A small model that predicts nearness at each pixel, trained from scratch.
Data: trained on larger renderings of crowded toy scenes, 45211 training examples, 70.2 epochs.
Rows from block 5 of a small model that predicts nearness at each pixel, named by matrix and row number. Rows with one number belong to one channel. Each number is 128 + 32 x the weight over its row's rms, rounded and kept within 0 to 255. All counts start at 0.
After each channel's rows are labels from the 100 images, of 14848, where the channel reaches its highest value: "peak at" is the part of the image that holds the peak. Only what is clearly more common there than usual is listed. The data: larger renderings of crowded toy scenes. In brackets: how many of the 100.
# convs1: 3x3 conv (model.enc.2.1.convs.1.weight, 96x96x3x3, each kernel summed), inputs 0-95
# convs2: expand pointwise conv (model.enc.2.1.convs.2.weight, 192x96x1x1, transposed), outputs 0-63

convs1.13 [115 109 139 124 141 123 130 125 128 128 128 128 128 128 127 127 117 127 123 122 127 130 113 128 131 100 122 171   0 156 130 132 138 157 155 133 120 180 147 186 149 105 155 147 211 134 168 132 111 148  38 130 129 128  47 140 177 138 128 135 133 128 129 141 138  78 145 127 142 117 115  47 136 122 130 129 132 103 137 151 132 207 131 132 197 133 142 144 142 126 126 134 136 133  72 139]
convs2.13 [128 128 128 128 128 128 128 128 128 128 128 128 128 128 128 128 128 128 128 128 127 128 128 128 128 128 128 128 128 128 128 128 128 128 128 128 128 128 128 128 128 128 128 128 128 128 204 128 128 128 128 128 128 128 128 128 128 128 129 128 128 128 128 128]
peak at: centre (50)

convs1.55 [128 168  83 127 162  48 130 129 128 127 128 129 130 128 123 128 130 128 130 124 136 129 133 128 128 111 119 131  27 133  91 129 149 129 126 128 125 115 133 130 128 118 114 130 125 129 129 128 145 140  45 145 129 128  69 127 132 124 128 131 128 130 129 128 135 113 141 129 127 124 127  54 129   0 129 128 136 104 131 141 128 150  47 130 118 128 161 153 147 127 128 128 127 129 130 132]
convs2.55 [128 128 128 128 128 128 128 128 128 128 128 128 128 128 128 128 128 128 128 160 127 128 128 128 128 128 128 128 128 128 128 128 128 128 128 128 128 128 128 128 128 128 128 128 128 128 128 128 128 128 128 128 128 128 128 128 128 128 132 128 128 128 128 128]
peak at: middle left (51); centre (43)

convs1.31 [121 187 179 136 110 108 115 129 128 126 129 130 129 127 169 126 120 131 125 115 118 125 131 131 126 124 116 108 141 111 128 122 134 109 108 125 110  86 117 107 115 169 111 104 216 124 108  91 115 125 143 127 127 127 125 116  95 115 128 113 122 128 128 117 135 128 123 129 153 112 125 129 128   0 129 128 142 129 128 127 128 107 131 135 180 128 143 165 131 124 132 128 127 129 255 134]
convs2.31 [128 128 128 128 128 128 129 128 128 128 128 128 128 128 128 128 128 128 128 133 128 128 128 128 128 128 128 128 128 128 128 128 128 128 128 127 128 128 129 126 128 128 128 128 128 128 128 128 128 128 128 128 128 128 155 128 128 128 128 128 128 128 128 128]
peak at: top left (38); top centre (31)

convs1.93 [132 126 136 131 127 173   0 128 128 130 128 134 128 129 196 128 134 129 131 129 138 132 132 128 128 115 137 132   0 137 145 132 105 130 123 128 127 122 136 135 131 121 125 134 143 128 131 125 132 162  75 136 129 128  68 135 152 132 128 134 130 129 129 138 135 117 133 128 135 134 130  64 132  84 132 128 121 152 129 123 128 147 129 131 189 129 135 126 121 130 127 130 137 129  92 139]
convs2.93 [128 128 128 128 128 128 128 128 128 128 128 128 128 128 128 128 128 128 128 143 127 128 128 128 128 128 128 128 128 128 128 128 128 128 128 128 128 128 128 128 128 128 128 128 128 128 129 128 128 128 128 128 128 128 128 128 128 128 139 128 128 128 128 128]
peak at: middle right (34); centre (31)

convs1.2 [120 112 255 127 178  99 108 128 128 127 128 129 128 128 121 128 125 128 126 123 126 129 122 128 129 111 125 163  28 167 128 132 126 143 156 130 123 165 174 175 153 118 134 138 136 129 148 140 123 146  41 134 129 128  68 141 179 135 128 149 131 129 129 139 144 119 154 129 140 118 118   0 132  70 130 129 127  92 133 139 129 252 117 131 119 129 138 135 133 129 126 129 134 129 125 136]
convs2.2 [128 128 128 128 128 128 128 128 128 128 128 128 128 128 128 128 128 128 129 173 128 128 128 128 128 128 128 128 128 128 128 127 128 128 128 128 128 128 128 128 128 128 128 128 128 128 130 128 128 128 128 128 128 128 128 128 128 128 134 128 128 128 128 128]
peak at: top centre (47); centre (31)

convs1.94 [123   6 155  58 167 127 162 127 128 128 128 125 128 128 120 128 126 127 128 128 123 125 127 127 127  21 113 125  95 122 112 126 117 125 126 127  63 113 127 122 122  48 122 127 117 127 124 111 108 129   2 123 128 128  43 118 106 121 128 118 122 128 127 119 119  75 117 131 118 105  52  42 128 111 128 128 122 113 128 130 127 163 145 129 118 127 127 135 135 133 130 128 128 128 214 128]
convs2.94 [128 128 128 128 128 128 128 128 128 128 128 128 128 128 128 128 128 128  24 117 128 110 128 128 128 128 128 128 128 128 128 117 128 158 128 136 128 129 112 146 128 128 128 128 129 128 125 128 128 128 128 128 128 128 128 128 128 128 255 128 130 128 128 128]
peak at: centre (46); middle left (33)

convs1.68 [155 100  96 152  37 148  67 140 136 127 138 138 141 131 197 135 136 135 140 149 142 142 151 134 126 125 131 111 113 142 132 135 181 112 115 124  88  85 120 103 113 118  99 105  92 124 108  57 174 154 134 142 131 145 122 106 102 133 129 112 130 132 134 117 129  83 109 176 124 136 112 125 147 158 132 163 247 179 146 143 155 185 172 133 207 150 118 226 128  83 170 160 144 159 158 137]
convs2.68 [128 128 128 128 128 128 154 128 128 128 128 128 128 130 128 128 128 128 129  97 124 129 128 128 132 128 128 128 128 128 129 192 128 120 128 117 128 128 139 126 128 128 128 128 128 129 110 127 128 128 128 128 128 128 129 128 128 128 125 128 128 128 128 128]
peak at: top left (69)

convs1.88 [128 126 132 131 129 152   0 128 128 128 128 134 128 129 182 128 132 128 129 129 135 130 129 128 128 108 138 133   0 136 149 132 110 130 127 128 127 130 134 133 129 123 127 130 142 128 129 127 131 156  67 137 128 128  72 134 152 129 128 133 129 128 129 134 133 115 131 128 132 134 129  57 130  25 131 128 125 151 129 126 128 150 127 130 150 128 133 127 121 130 126 129 136 128 123 136]
convs2.88 [128 128 128 128 128 128 127 128 128 128 128 128 128 128 128 128 128 128 128 151 125 128 128 128 128 128 128 128 128 128 128 128 128 128 128 127 128 128 128 128 128 128 128 128 128 128 130 128 128 128 128 128 128 128 128 128 128 128 129 128 128 128 128 128]
peak at: middle right (28); centre (28)

convs1.58 [127 169 100 130 142  74 151 129 129 128 128 131 128 128 139 128 127 128 128 122 132 132 128 128 129 110 103 128   0 135  67 129 146 128 127 129 123 123 134 127 129 117 112 139 104 129 127 127 147 138  19 145 129 128  31 123 123 119 128 125 127 129 130 125 135 121 139 128 129 122 124  86 130   6 126 128 166  86 133 140 128 135  32 130 111 128 140 167 137 126 127 129 127 129 129 134]
convs2.58 [128 128 128 128 128 128 127 128 128 128 128 128 128 128 128 128 128 128 128 158 118 128 128 128 128 128 128 128 128 128 128 128 128 128 128 128 128 128 128 128 128 128 128 128 128 128 128 128 128 128 128 128 128 128 128 128 128 128 128 128 128 128 128 128]
peak at: middle left (46); centre (34)

convs1.33 [122 140 209 143 255 108 128 127 127 131 128 132 121 121  93 126 118 126 116 123 133 124 123 127 129 134 120 149  98 133 110 132 112 143 155 129 144 126 135 144 132 132 118 129  85 129 134 138 114 121 109 135 130 128 126 154 132 125 129 130 126 130 130 134 137 139 137 130 129 128 138 144 133  57 136 130  98  38 157 209 130 116  54 133  59 130 157 132 164 158 126 131 134 129 134 150]
convs2.33 [128 128 128 128 128 128 128 128 128 128 128 128 128 128 128 128 128 128 127 164 128 128 128 128 128 128 128 128 128 128 128 123 128 128 128 128 128 128 134 128 128 128 128 128 128 128 147 128 128 128 128 128 128 128 128 128 128 128 145 128 128 128 128 128]
peak at: top centre (68)

convs1.59 [127 167  49 125 164 106 130 128 128 127 128 131 129 128 128 128 128 128 130 123 135 129 130 128 128 103 116 131  33 133 112 129 156 129 125 128 124 119 134 130 129 120 126 135 136 128 128 129 152 135  56 143 129 128  42 122 127 126 128 125 127 129 129 127 132 108 134 128 129 123 125  27 129   0 128 128 152  68 132 148 128 155  49 132 120 128 165 147 129 127 127 128 125 128 132 158]
convs2.59 [128 128 128 128 128 128 128 128 128 128 128 128 128 128 128 128 128 128 128 143 124 128 128 128 128 128 128 128 128 128 128 149 128 128 128 128 128 128 128 128 128 128 128 128 128 128 127 128 128 128 128 128 128 128 128 128 128 128 129 128 128 128 128 128]
peak at: middle left (46); centre (40)

convs1.11 [127 109 245 125 199 117 124 128 128 127 128 128 128 128 136 128 127 128 128 125 128 128 127 128 128 110 124 134  63 138 121 129 127 131 144 128 126 143 133 134 131 117 125 129 117 128 130 129 125 140  34 130 128 128  68 139 162 128 128 133 128 128 128 131 130 110 132 128 131 114 126  17 129  71 128 128 126 114 129 138 128 255 132 128 121 128 140 129 135 129 127 128 129 128 132 134]
convs2.11 [128 128 128 128 128 128 128 128 128 128 128 128 128 128 128 128 128 128 130 255 128 128 128 128 128 128 128 128 128 128 128 127 128 128 128 128 128 128 129 128 128 128 128 128 128 128 129 128 128 128 128 128 128 128 128 128 128 128 133 128 128 128 128 128]
peak at: centre (48); top centre (28)

convs1.23 [121 105 236 125 173 107 121 128 128 127 128 128 128 128 132 128 125 128 126 126 127 128 123 128 128 105 123 138  50 157 125 130 126 131 153 128 124 162 149 147 136 121 130 131 122 128 133 136 120 157  23 131 128 128  74 143 165 129 128 145 129 128 128 137 139 118 144 129 144 114 122   0 129  72 129 128 127  94 129 137 128 255 127 130 123 128 141 133 133 130 125 128 131 128 127 133]
convs2.23 [128 128 128 128 128 128 128 128 128 128 128 128 128 128 128 128 128 128 129 255 128 128 128 128 128 128 128 128 128 128 128 127 128 128 128 128 128 128 129 128 128 128 128 128 128 128 129 128 128 128 128 128 128 128 128 128 128 128 127 128 128 128 128 128]
peak at: top centre (54); centre (27)

convs1.50 [127 168  96 129 144  70 149 128 128 128 128 132 129 127 142 127 128 128 128 122 134 132 128 127 129 113  99 128   0 134  74 130 142 128 126 129 123 124 133 125 129 121 115 142  99 129 128 127 145 136  24 145 129 128  27 119 125 119 128 125 127 129 130 126 137 121 138 128 125 122 124  92 130   0 127 128 167  75 133 142 128 135  42 131 120 128 143 163 135 126 127 129 127 128 129 139]
convs2.50 [128 128 128 128 128 128 128 128 128 128 128 128 128 128 128 128 128 128 128 158 123 128 128 128 128 128 128 128 128 128 128 128 128 128 128 128 128 128 129 128 128 128 128 128 128 128 127 128 128 128 128 128 128 128 128 128 128 128 128 128 128 128 128 128]
peak at: middle left (45); centre (32)

convs1.45 [117  65 118  89 216 110 195 121 123 128 122 128 120 124 108 122 123 124 119 115 129 127 119 123 122  78 127 109   0 126 162 116 162 116 112 124 131  60 120 121 116  75  99 114  57 117 116 114 120 110 100 115 119 118  97 101 105 113 125 101 118 125 124  89 100 146 102 119  95 131 129  30 124  79 140 136 144  99 130 121 132 121 158 141  42 125 150 116 111 146 116 128 122 137 113 127]
convs2.45 [128 128 128 128 128 128 131 128 128 128 128 128 128 126 128 128 128 128 119 145 141 128 128 128 128 128 128 128 128 128 151 117 128 128 128 130 128 128 202 128 128 128 128 128 142 128 114 128 128 128 128 128 128 128 128 128 128 128 128 128 129 128 128 128]
peak at: top right (33)

convs1.78 [129 128 123 131 124 144   0 128 128 131 128 130 128 128 179 128 131 128 129 128 133 129 130 128 128 117 137 130   0 134 142 131 125 129 123 128 129 130 132 131 129 124 128 129 138 128 129 127 130 139  79 131 128 128  77 129 137 129 128 129 128 128 128 130 131 118 130 128 130 135 130  59 129  21 130 128 128 138 129 127 128 145 129 129 160 128 133 128 122 130 128 128 133 128  37 135]
convs2.78 [128 128 128 128 128 128 128 128 128 128 128 128 128 128 128 128 128 128 128 161 128 128 128 128 128 128 128 128 128 128 128 128 128 128 128 128 128 128 128 128 128 128 128 128 128 128 129 128 128 128 128 128 128 128 128 128 128 128 143 128 128 128 128 128]
peak at: middle right (33)

convs1.21 [123 109 255 128 200  99 106 128 128 127 128 129 128 128 125 128 125 128 126 120 128 129 124 128 128 111 118 160  25 162 121 134 124 143 160 129 126 172 173 165 139 115 133 131 129 128 149 133 115 148  51 135 128 128  79 158 189 130 128 144 129 129 129 156 142 117 144 129 146 117 124  19 132  72 130 129 127  88 134 144 129 255 115 130 124 129 146 133 137 130 124 130 134 129 122 136]
convs2.21 [128 128 128 128 128 128 128 128 128 128 128 128 128 128 128 128 128 128 130 195 128 128 128 128 128 128 128 128 128 128 128 126 128 128 128 128 128 128 129 127 128 128 128 128 128 128 133 128 128 128 128 128 128 128 128 128 128 128 131 128 128 128 128 128]
peak at: centre (41); top centre (39)

convs1.5 [123 119 255 126 182 119  99 128 128 128 128 128 128 128 151 128 126 128 126 125 126 129 126 128 129 114 125 145  13 138 121 134 132 134 136 130 119 180 134 155 131 114 137 150 143 131 147 131 114 155  81 134 129 128  85 148 191 131 128 152 132 128 129 153 150 120 165 128 156 126 120  56 129 126 128 128 125 116 129 132 128 213 143 128 145 128 132 134 132 128 127 128 128 128 255 129]
convs2.5 [128 128 128 128 128 128 128 128 128 128 128 128 128 128 128 128 128 128 128 131 128 128 128 128 128 128 128 128 128 128 128 130 128 128 128 128 128 128 128 128 128 128 128 128 128 128 128 128 128 128 128 128 128 128 128 128 128 128 128 128 128 128 128 128]
peak at: top centre (28)

convs1.72 [131 127 126 131 126 156   0 128 128 131 128 131 128 128 192 128 134 128 130 129 136 129 132 128 128 111 137 130   0 135 149 131 116 129 124 128 127 125 135 131 130 123 127 130 142 128 129 126 130 153  70 134 128 128  74 130 146 129 128 130 129 128 129 132 131 115 131 128 132 134 130  47 130  58 130 128 124 149 128 126 128 146 130 130 150 128 134 126 120 130 126 128 137 128  52 135]
convs2.72 [128 128 128 128 128 128 128 128 128 128 128 128 128 128 128 128 128 128 128 144 127 128 128 128 128 128 128 128 128 128 128 128 128 128 128 128 128 128 128 128 128 128 128 128 128 128 129 128 128 128 128 128 128 128 128 128 128 128 149 128 128 128 128 128]
peak at: middle right (33)

convs1.20 [122 112 245 126 186 100 115 128 128 127 128 129 128 128 131 128 125 128 126 124 128 129 123 128 128 111 120 138  45 152 122 130 128 132 161 129 124 153 154 146 138 120 127 132 121 128 134 132 118 151  37 131 129 128  70 148 166 128 128 143 128 128 128 140 136 120 141 128 142 115 122   0 130  53 129 128 127  93 131 142 128 255 125 131 125 128 142 134 134 130 126 128 132 128 122 136]
convs2.20 [128 128 128 128 128 128 128 128 128 128 128 128 128 128 128 128 128 128 130 237 129 128 128 128 128 128 128 128 128 128 128 126 128 128 128 128 128 128 129 127 128 128 128 128 128 128 131 128 128 128 128 128 128 128 128 128 128 128 131 128 128 128 128 128]
peak at: centre (43); top centre (39)

convs1.49 [111 119  16 122 159 100 219 117 117 129 119 128 126 115 152 116 109 119 116 110 121 118 116 118 142 126 134 147  45 152 130 137 200 149 136 145 109 151 145 147 142 109 147 140 150 147 146 128 130 121  98 131 128 115  95  83  60  89 127  74 107 127 127  90  86  94  91  90  87 131 118   8 147 136 139 143 139 176 154 132 139 160 217 146 110 142 147 111 112 119 123 140 140 139  93 167]
convs2.49 [128 128 128 128 128 128 136 128 128 128 128 128 128 129 129 128 128 128 161 223 129 128 128 128 128 128 128 128 128 128 129 126 128 128 128 127 128 128 128 128 128 128 128 128 128 128 164 128 128 128 128 128 128 128 128 128 128 128 127 128 128 128 128 128]
peak at: centre (43)

convs1.81 [131 129 119 133 128 173   0 129 128 129 128 133 128 128 181 128 132 129 133 134 142 129 131 129 128 117 137 132   0 138 153 133 120 131 123 128 129 132 134 135 131 124 126 137 151 128 133 122 133 163  90 137 128 128  78 135 165 150 128 132 132 129 129 132 135 118 134 128 132 134 131  79 131  58 133 130 126 158 130 128 129 138 124 131 182 131 136 125 120 131 126 133 139 129  79 137]
convs2.81 [128 128 128 128 128 128 128 128 128 128 128 128 128 128 128 128 128 128 128 155 134 128 128 128 128 128 128 128 128 128 128 128 128 128 128 128 128 128 128 128 128 128 128 128 128 128 127 128 128 128 128 128 128 128 128 128 128 128 129 128 128 128 128 128]
peak at: middle right (32)

convs1.89 [149  91 255 116 255 159 128 130 130 114 128 136 132 130 189 130 159 132 137 140 144 124 135 131 125 117  98 113 112 117 103 123 104 122  96 124 102  66 117 105 107 108  69 108  76 124 116  91 105 154 107 114 127 135 118 161 231 145 128 169 132 128 128 173 174 122 161 150 184 108 118 122 116 113 115  99 116 125 112 118 117 156 152 139 121 122 176 122 125 119  99 117 109 107 176 134]
convs2.89 [128 128 128 128 128 128 126 128 128 128 128 128 128 117 126 128 128 128 128 118 142 129 128 128 129 128 128 128 128 129 131 126 128 126 128 132 128 128 215 128 128 128 128 128 131 128 112 128 128 128 128 128 128 128 128 128 128 128 128 128 128 128 128 128]
peak at: top centre (63)

convs1.84 [130 128 120 131 125 149   0 128 128 132 128 130 128 128 175 128 132 128 129 129 133 128 130 128 128 112 137 130   0 135 144 132 118 128 123 128 129 127 134 131 129 123 127 129 137 128 130 127 131 147  69 134 128 128  70 128 143 129 128 129 128 128 128 130 129 116 130 128 131 134 130  30 129  44 131 128 125 149 128 124 128 146 126 129 154 128 134 127 123 130 128 128 137 128  47 134]
convs2.84 [128 128 128 128 128 128 127 128 128 128 128 128 128 128 128 128 128 128 128 149 126 128 128 128 128 128 128 128 128 128 128 128 128 128 128 128 128 128 128 128 128 128 128 128 128 128 129 128 128 128 128 128 128 128 128 128 128 128 146 128 128 128 128 128]
peak at: middle right (30)

convs1.32 [126 130 255 142 255 116 143 127 127 131 128 132 123 124  98 127 124 127 118 126 132 125 129 128 129 132 121 149 113 127 102 129 123 140 156 129 145 128 131 135 129 128 123 127  69 129 132 138 121 126  92 138 130 128 119 155 135 126 129 135 126 130 131 137 138 137 138 131 130 129 140 152 132 112 141 130 114  28 151 211 131 108  38 133  82 130 160 142 176 161 133 131 135 131 142 155]
convs2.32 [128 128 128 128 128 128 128 128 128 128 128 128 128 128 128 128 128 128 128 152 126 128 128 128 128 128 128 128 128 128 128 122 128 128 128 128 128 128 134 128 128 128 128 128 128 128 156 128 128 128 128 128 128 128 128 128 128 128 150 128 128 128 128 128]
peak at: top centre (74)

convs1.67 [127 175  60 125 167  89 132 128 128 127 128 132 129 127 135 128 128 128 130 123 133 129 131 128 128 112 116 132  20 133 103 129 137 130 124 129 125 120 135 129 129 124 126 132 120 128 128 128 147 133  44 141 129 128  73 123 124 126 128 124 128 129 129 128 134 112 136 128 130 123 126  40 129   0 128 128 150  81 130 144 128 152  66 132 125 128 167 141 122 127 127 129 126 128 131 154]
convs2.67 [128 128 128 128 128 128 128 128 128 128 128 128 128 128 128 128 128 128 128 157 123 128 128 128 128 128 128 128 128 128 128 128 128 128 128 127 128 128 128 128 128 128 128 128 128 128 127 128 128 128 128 128 128 128 128 128 128 128 133 128 128 128 128 128]
peak at: middle left (46); centre (42)

convs1.65 [127 171  95 130 143  84 150 128 128 128 128 133 128 127 144 127 127 128 128 124 132 131 128 127 128 113 100 126   0 134  68 129 129 128 126 129 123 124 133 125 129 119 109 137  92 129 125 127 141 137  35 139 128 128  44 123 125 123 128 117 126 129 129 125 136 121 140 128 128 122 125  90 130  32 127 128 165  88 132 142 128 134  42 130 114 129 139 159 133 127 127 129 127 129 129 139]
convs2.65 [128 128 128 128 128 128 127 128 128 128 128 128 128 128 128 128 128 128 128 173 120 128 128 128 128 128 128 128 128 128 128 128 128 128 128 128 128 128 129 128 128 128 128 128 128 128 128 128 128 128 128 128 128 128 128 128 128 128 128 128 128 128 128 128]
peak at: middle left (45); centre (37)

convs1.91 [130 126 129 131 127 163   0 128 128 130 128 132 128 129 191 128 133 128 130 130 139 131 131 128 128 114 138 131   0 135 147 132 107 130 125 128 127 121 134 133 130 123 126 131 138 128 130 126 131 159  77 136 128 128  75 131 149 129 128 131 129 128 129 134 133 118 132 128 132 133 130  65 132  95 131 128 122 151 129 123 128 146 126 130 164 128 134 127 119 130 126 129 137 128 104 136]
convs2.91 [128 128 128 128 128 128 127 128 128 128 128 128 128 128 128 128 128 128 128 145 127 128 128 128 128 128 128 128 128 128 128 128 128 128 128 128 128 128 128 128 128 128 128 128 128 128 129 128 128 128 128 128 128 128 128 128 128 128 138 128 128 128 128 128]
peak at: middle right (31); centre (29)

convs1.62 [128 175  79 131 154  55 135 129 128 127 128 131 128 128 155 127 130 128 133 123 138 129 132 127 128 118 100 129   0 132  87 128 135 129 121 129 123 117 136 128 129 120 105 137 104 129 124 127 141 134  29 136 128 128  67 125 130 118 128 125 127 128 128 125 139 117 141 128 128 123 125  74 131  23 127 128 145  85 135 144 129 143  48 131 110 129 161 155 133 127 127 130 127 130 130 140]
convs2.62 [128 128 128 128 128 128 128 128 128 128 128 128 128 128 128 128 128 128 128 169 124 128 128 128 128 128 128 128 128 128 128 128 128 128 128 128 128 128 128 128 128 128 128 128 128 128 128 128 128 128 128 128 128 128 128 128 128 128 134 128 128 128 128 128]
peak at: middle left (52); centre (39)

convs1.46 [125 141 216 137 255 111 129 128 128 128 128 130 127 126  82 128 124 128 124 124 127 127 127 128 128 119 117 144 103 134  93 133 129 133 148 129 138 139 134 135 130 124 127 131  92 129 133 138 126 134  58 136 129 128  65 154 133 126 128 130 128 129 130 134 134 127 141 128 129 126 130 123 134 106 137 131 124  15 151 207 129 121  43 131  90 130 152 138 169 144 133 132 134 130 129 149]
convs2.46 [128 128 128 128 128 128 126 128 128 128 128 128 128 128 128 128 128 128 128 151 108 128 128 128 128 128 128 128 128 128 128 126 128 128 128 128 128 128 129 128 128 128 128 128 128 128 142 128 128 128 128 128 128 128 128 128 128 128 130 128 128 128 128 128]
peak at: top centre (86)

convs1.42 [126 142 218 140 255 112 123 128 128 130 128 129 127 128  80 128 125 128 125 126 127 128 126 128 128 127 124 131 107 131 107 130 118 129 144 128 142 133 131 131 130 123 128 129 103 128 131 137 126 133  64 133 128 128 100 133 130 126 128 130 128 128 129 131 129 126 134 128 130 129 134 118 130 104 134 128 122  54 140 171 129 106  63 130  88 128 148 129 150 135 131 129 133 129 141 134]
convs2.42 [128 128 128 128 128 128 128 128 128 128 128 128 128 128 128 128 128 128 128 208 128 128 128 128 128 128 128 128 128 128 128 127 128 128 128 128 128 128 132 128 128 128 128 128 128 128 135 128 128 128 128 128 128 128 128 128 128 128 165 128 128 128 128 128]
peak at: top centre (73)